{"arch": "vit", "model": "multi-label audio tagger", "dataset": "notes from a synthesiser with random patches", "train_examples": 78125, "time_shift_ms": 100, "n_mels": 64, "hop_length": 160, "input": "log_mel", "spec_augment": false, "win_length": 512, "norm": "rmsnorm", "norm_position": "pre", "activation": "quick_gelu", "mlp_ratio": 3, "head_dim": 32, "fused_qkv": false, "bias": "none", "qk_norm": false, "layer_scale_init": 0.1, "parallel_block": false, "inner_norm": false, "moe": "expert_choice", "num_experts": 32, "moe_every": 2, "expert_mlp_ratio": 2, "experts_per_token": 2, "shared_expert": false, "patch_size": [8, 8], "conv_stem": false, "layers": 12, "width": 128, "positions": "sincos", "pooling": "mean", "num_labels": 29, "mixing": "mixup", "residual_init": "none", "optimizer": "adamw", "lr": 0.0017, "beta1": 0.9, "beta2": 0.999, "eps": 1e-06, "grad_clip": 0.5, "magnitude_pruning": 0.7, "steps": 9100, "batch_size": 256, "epochs": 29.8, "lr_schedule": "cosine", "final_lr_fraction": 0.01, "warmup_steps": 270, "weight_decay": 0.4}
Rows from block 8 of a small multi-label audio tagger, named by matrix and row number. Rows with one number belong to one neuron. Each number is 128 + 32 x the weight over its row's rms, rounded and kept within 0 to 255. All counts start at 0.
After each neuron's rows are labels from the 100 clips, of 14848, where the neuron reaches its highest value: "top examples" is what is common among them; "peak in band" is the frequency band that holds the peak. Only what is clearly more common there than usual is listed. The data: notes from a synthesiser with random patches. In brackets: how many of the 100.
# fc1: MLP up (model.blocks.8.mlp.fc1.weight, 384x128), inputs 0-127
# fc2: MLP down (model.blocks.8.mlp.fc2.weight, 128x384, transposed), outputs 0-127

fc1.342 [128 128  92 128  94 128  45  59 185 128 106 128 195 128 128 110 128 193 128 128 128 128 186 128 156 172 128 128 128 128  83 186 160  95 128 128  87 175 164 148 128 128 128 128 128 128 128 167  63 128 128 128  77 104 128 170  63 178 128 128  88 128  84 128 128 193 128 128 128 128 128  83  64  65  54 128 105 155 116 156 128 128 128 128 128 164 128  97 128 128 162 128 128 145 160 128 128 128 203 182 177 171 185 128 168  97 188 128 128 128 128  98 128 128  57 128 165  90 128  97 128 128  94 128 128  63 128 128]
fc2.342 [168 128 165 136 128 128 128 216 128  82 164 140  44 128 155 128 128 128 128 135 128 128  79 128 108 128  93 128 128 128 167  63  77 128 128 128 128 128  76 128 121 128 128 128  90 128  53  48 128 128 173 128 128 128 186 128 223 128 159 102  80 128 210 131  81 128 128 110 128 128 101 128 128 128 187 128 128 128 128 117 182 121 128 128 170 128 128 205 128 128 128 146 128 128 173 151  97 128 128 128 128 128 128 128  87 144  53 128 128  66 128  69 168 128 215 128 128 128 156 105 100 128 208 128 152 128 128  94]
top examples: bass register (60); harmonic FM (34)
peak in band: 0 to 250 Hz (57)

fc1.168 [128 128 128 128  92 128  64 128 128 157 128 100 128 128 173 128 183 199  79 128 177 128 128 128 193 128 128 128 128 128 159 128 176  75 128 128 183 128 128 128 128 128  49  77  45 128 128  99 128 128 226 128 128 128 117  74 128  92 172 182 128 128 128  92 192 212 128 163 160 128 172 128 128  78 128 128  33 128 128 128 128  87 128 128 128 128 128  72 128 154  93  60 128 128 128 166 128 128 175  96  55 128 187 128 128 128 128  75 128 151  97 128 128  95 128 128 128 128 128 106 128 128 128 128 128 128 128  87]
fc2.168 [128 128 122 179  61 128 128 128 128 128 143 164 128 128 128 128 140 128 163 128  13 128 128 128  72 128 116 128  13 156  72 226 128 128 128  81 128 128 209 103 128 128 128 128  76 128 128 128 194 128 140 128 128 128 128 128 128 194 168  41 128 128 210 155 128 128 128 128 128  74 128  72 128  47 128 128 128 128 128 140 128 128 128 139 128 128 128 128 128 170 128  88 128 181 128 128 128 128  46 128 128 128  94  81 105 128 128 128 144 108  59 128 128 128  85 128 128 157 128 128 128 128 128 128 128 128 177 128]
top examples: bass register (54); inharmonic FM (30)
peak in band: 0 to 250 Hz (58)

fc1.217 [ 78  20  38 103 128 128 128 128 128 128   0 128 128 128 128 128 128 128  74 128 143 128 244 128 128 128 128 128 151 128 128 128 128 181 128 161 128 128 128 128 128 123 128 128 220 128 128 128 128 128 128 128 128 128 128 128 128 202  75 128  79 128 128 128 128 128 128 128 128 128 128 128  69 128 128 128 128 128 128 200 128 128 128 128 128 128 128 128 128 128 128 171 163 128 128  76 128 182 128 128 128 128 128 128  15 128 167 128 128 128 178 128  63  88 128 128 189 128 128 128 128 128 128 128  54 128 128 103]
fc2.217 [174 211 154 196 136 128 128 128 128 128 218 128 128 128 128  97 128 181 128 128 128 128  48 128 128 182  37 128 128 128 128 128 128 128 153 128 128 128 128 150 128 181 216 128 128  34 128 128  83 128 128 128 128 128 193 128 224 128 159 128 128 128 128 128 128 128 128 128 102 128 128 128 128 128 128  81 128 128 128  65 128 128 128 128  78 239 128 128 128 128 128 128 128 125 128 128 128 128 128 197 128 128 128 128 226  66 128 128  56 128 128 128 128 128 128 174 128 115 128 128 128  72 128 128 128 128 128 128]
top examples: bass register (81); harmonic FM (32); pitch class: A (28)
peak in band: 0 to 250 Hz (93)

fc1.18 [106 153 164 128 128 162 100 168 128 128  95 151 128 128 155  96 139 136 128 149 128  41 143 182 128 103  94 128 128 128 188 128 128 111 128 128 151 128  57 157 114 111  44 128  73 138 128 128  98  92 169  84 123 128 128 106 194  71 128 128 110 128  91   3 139 128 213 128 128 128 151  76  97 143  83 146 109  75 128 141 145 110  82 142 106 194 128 165 115 128 128 147 128 128 156 128 190  84 157 128 110 128 128 128 167 162  83 128 128 128  90 147 128  69  99 128 128 101  75  79 109 128  89 128 155 137 128  81]
fc2.18 [128  98 128 128 122  58 128 108  89 115 140  97  87 114  89 152 106  94 110 101 128 222  90 106 154 128 176 128 128 157 109  95  95 106  75 154 105 128 152 107 116 135 222 104 162  76 111  96 179 117 144 128 172 128 141 128  62 169 128 144 147 128 137 221 103 147  35 135 148 183 123 178 144 103 136 128 127 183 150 142 109 169 165 128 164  46 128 128 113 128 159  83 128 101 110 105  85 128 128 128 128 166 163 158 128  93 148  72 110 128 128 128 128 180 146  99 128 131 178 174 149 128 132 128  89 115 127 128]
top examples: bass register (100); drive (54)
peak in band: 250 to 500 Hz (42)

fc1.179 [  0  39 155 128  70 105 128 165 128 128 128 128 128 128 128 177 128 128  81 128 150 128 128 128 128 128 128 128 128 128 128 128 128 128 128 203 128 128 111 128 176 128 176 128 128 128 128 128 128 189 128 128 128 128 128 199 128 128 128 128 128  89 128 128 111 128 235 152  76 128 128 128 128  82 128 128 105 128 128 128  64 128  94 128 128 128 128 128 128 117 168 191 128 199 128 114 128 128 128 128 128 128 128  71 128 128 128 128 128 128 128  78 128 114 128 128 109  66 128 128 128  29 162 128 128 128 128  86]
fc2.179 [255 128 128 194 169 128 128 128 128  67 170 164 128 147 128 149 114 128 128 128 128 128 128 128 128 128 128 103 153 128 128 128 128 195 128 128 128 128 128 128  73 128 128 128 128 128 128  61 128 128 128 128 166 128 128 128 128 128 183 128 128 134 144 128 128 128 128 128 128 194 176 128 128 128 128 128 128 128 128 128 173  83 128 128  88 128 120 128 193  78 128 128 197 128 128 162 128 128 174 128 128  99 128 128 128 128 128 128 153 128 128 128 128 128 128 128 128 211 128 128 128 240 128 128 128 128 128 153]
top examples: pluck (51); harmonic FM (28)
peak in band: 0 to 250 Hz (76)

fc1.172 [128 128 128 128 128 128 128 128  21   0 128 128 255 128  40 128 128 128 128 128 128 128 128 128 128 128 128 128 128 128 128 128 128 128 128 128 128 128 128 128 128 128 128 128 128 128 128 128 128 128 128 128 128 128 128 128 128 128 128 128 128 128 128 128 128 128 128 128 128 128 128 128 128 128 128 128 128 198 128 128 128 128 128 128 128 128 128 128 128 128 128 128 128 128 128 128 223 128 128 128 128  20 128 128 128 128 128 128 128 128 128 128 128 128 255 128 128 128 128 128  32 128 128 128 128 128 128 128]
fc2.172 [128 128 128 128 255 128 128 128 128 128 128 128 128 128 128 128 128 128 128 128 128 128 128 128 128 128 128 128 128 128 128 255 128 128 128 128 128 128 128 128 128 128 128 128 128 128 128 128 128 214 128 128 128 128 128 177 128 128 128 128 128 128 128 128 128 128 128 128 128 128 128  21 128 128 128 128 128 128 128 242 128 128 128 128 128 128 128 128 128 128 128 128 128 128 128 128 128 128 128 128 128 128 128 128 128 128 128 128 128 128 128 128  57 128 128 128 128 128 128 128 128 128 128 128 128 128   0 128]
top examples: pluck (52); square (43)
peak in band: 4000 to 8000 Hz (63)

fc1.26 [128  85 128 128 128 186 128 200 128 128  29  94 128 160 128 128 128 128 200 128 128 128 143 176 128 128 128 102 184 128 162 128 178 128  80 128 128 128 109 128 128 128  58 128  31  88 173 128 128 128  98 128 128 128 128 128 150 127 128 128  89 128  41  92  93 180 128 182 128  71 128 128  87 128 128 128 128 128  66  90 142 128 128 128 128 181 188 128 128 128 128  99 128 128 190 128 128 128 128 128  69 128 128 210 181 128  91 128  89 150  56  91  56  81  79 128 128 128 128 128 128 128 128 128 128 128 128 128]
fc2.26 [128 106 128 128  92 103  74  96 128 128 128 128 175 128 128 102 120 128 128 128 128 128 128 128 128 128 153 128 100 128 128 128 121 168 128 128 154 128 169 128 192 118 185 128 146 128 230 128 128 128 130  64 128 128 104 128  76 152 145 128  92 128 128 128 128 128 128 128 128 128 167 128 128 128 128  33 171 128 128 128 128 128 128 128 218 128 128 128 177 119 128  87  87 128 128  71 128 128 128 128 197 128 128 128 243 113 128 128 128 152  82 128 166 255 195 165 128 138 128 158 128  38 128 128 128  60 128 146]
top examples: bass register (84); drive (69); no filter (44)
peak in band: 4000 to 8000 Hz (59)

fc1.300 [128 128 128 128 128 128 128 237 128 128 128 128 128 128 128 128 205 128 128 128 128 128 128 128 128 128 128 128 128 128 128 227 128 128 128 128 128 128 128 128 128 128 128  68 128 128 128 128 128 128 128 128 128 128 128 128 128 128 128 128 128  56 128 128 128 180   0 128 203 128 128 128 128 128 128 128 128 128 128 128 128 128  47 128 128 128 128 128 192 128 128 128 128 128 128 128 128 218 128  70 128 128 128 128 128 128 193 128 128 128 128 160 128 128 128 128 128  86 128 128 128 128 128 128 128 128 128  19]
fc2.300 [128 128 128 128 128 128 128 128 128 128 128 128 128 128 128 128 128 128 128 128 128 128 128 128 128 128 128 128 128 128 128  94 128 128 182 128 128 128 128 128 128 128 128 128 128 128 128 128 128 128 128 128 217 128 128 214 128 128 128 128 128 217 128 128 128 128 255 128 128 128 128 128 128 128 128 128 128 128 128 128 255 128 128 128 128 128 190 128 128 128 128 128 128 196 128 128 128 128 128 128 128 128 128 128 128 128 128 128 128 128 128 128 128  93 128 128 128 128 128 128 128 128 128 128 128 128 196 128]
top examples: pluck (56); high-pass (44); filter motion: filter opening (42)
peak in band: 4000 to 8000 Hz (61)

fc1.175 [232 128 128 128 128 162 128 139 128 128  46 128 172 180 128 128 128 128 128  71 181  58  47  78  66 128 128 128 128 128 185 128 128 128 128 128 128 128  15 128 128 128  80 128 128 128  57 158 128 128 128 128 185 128  28 128 128  71 128 128 128 128  64 128 128 156 128  54 128 128 128 128 128 128 119 128 128 128 128 128 128  89 175 128 128 202 128  99 128 170 128 128 151 128 128 128 128 128 128 128 128 128 128 128 128 128 128  73 128  65 128 102 128 115 111 128  93 128 128  28 128 128 128  93 128 128 128 128]
fc2.175 [ 90 128 128  98 117 128 148 128 128 128 191 128 128  80 128 128 128 128  83 128 128 128 244 128 128 201 128 128 128 128 128 202 252 128 128 128 128  54 172 128 128  92 150 128 128 128 128 128 128 128  87 100 128 128 185 128 128 128 128 128  96 128 128 128 128 100 128 128  45 128 128 112 128  81 129 128 128 128 185 128 128 106  89 188 128 128 128 128 202 128 128 128 128 120 128 128 111 128  75 128 128  74 128  87  69 128 105 128 128 209 128  70 128 128  80 128 128 128 128 128 128  18 128 128 128 128 128  66]
top examples: bass register (64)
peak in band: 250 to 500 Hz (40)

fc1.11 [128 128 128 128 128 128 128 157 128 128 128 145 155 128 185 128  63 128 128 128 128 128 164  99 128 128 128 128 128 128 101 181  74 152 166 154  79 128 162 117 128 128 128 165  60 128 128  92 128 128 128 128 128 128 128 149 128 128 128 128  58 167  87 100  89 128 148 162 128  66  91 128 179  63 128 128 174  73  49 128 128 128   0  88 128 185 128 128 128 128 128 128 128 128 128 128 163 201 128 184  48 128 128 128 128 128  59  93 128 172 128 128 128 103  39 128 128  98 116  76 128 128 128 128 102  92 128 154]
fc2.11 [167  95 128 139 128 128 128  92 128 128 128 142 128 155 128 128 162 128 128  98 156  60  85 128 128 128 128 128 152 146 128 108 128 128 128 109 128 179  61 128 128 128  45  33 128 128 128 128 128 162 128 128 128 132  91 128 128 128 107 128 183 128 128 128 128 206 128 128 128 143 128 128  35 144 122 128  76 128 213 128 126 128 255 128 128 128 128 110  89 128 128  59 128 128 128 128 141  37 128 128 179 170 114 128 128 128 187 128 125 128 128  88 128 128 128 128 185 181 160 166 170  39 128 170 128 128 128 128]
top examples: bass register (84); harmonic FM (34)
peak in band: 250 to 500 Hz (55)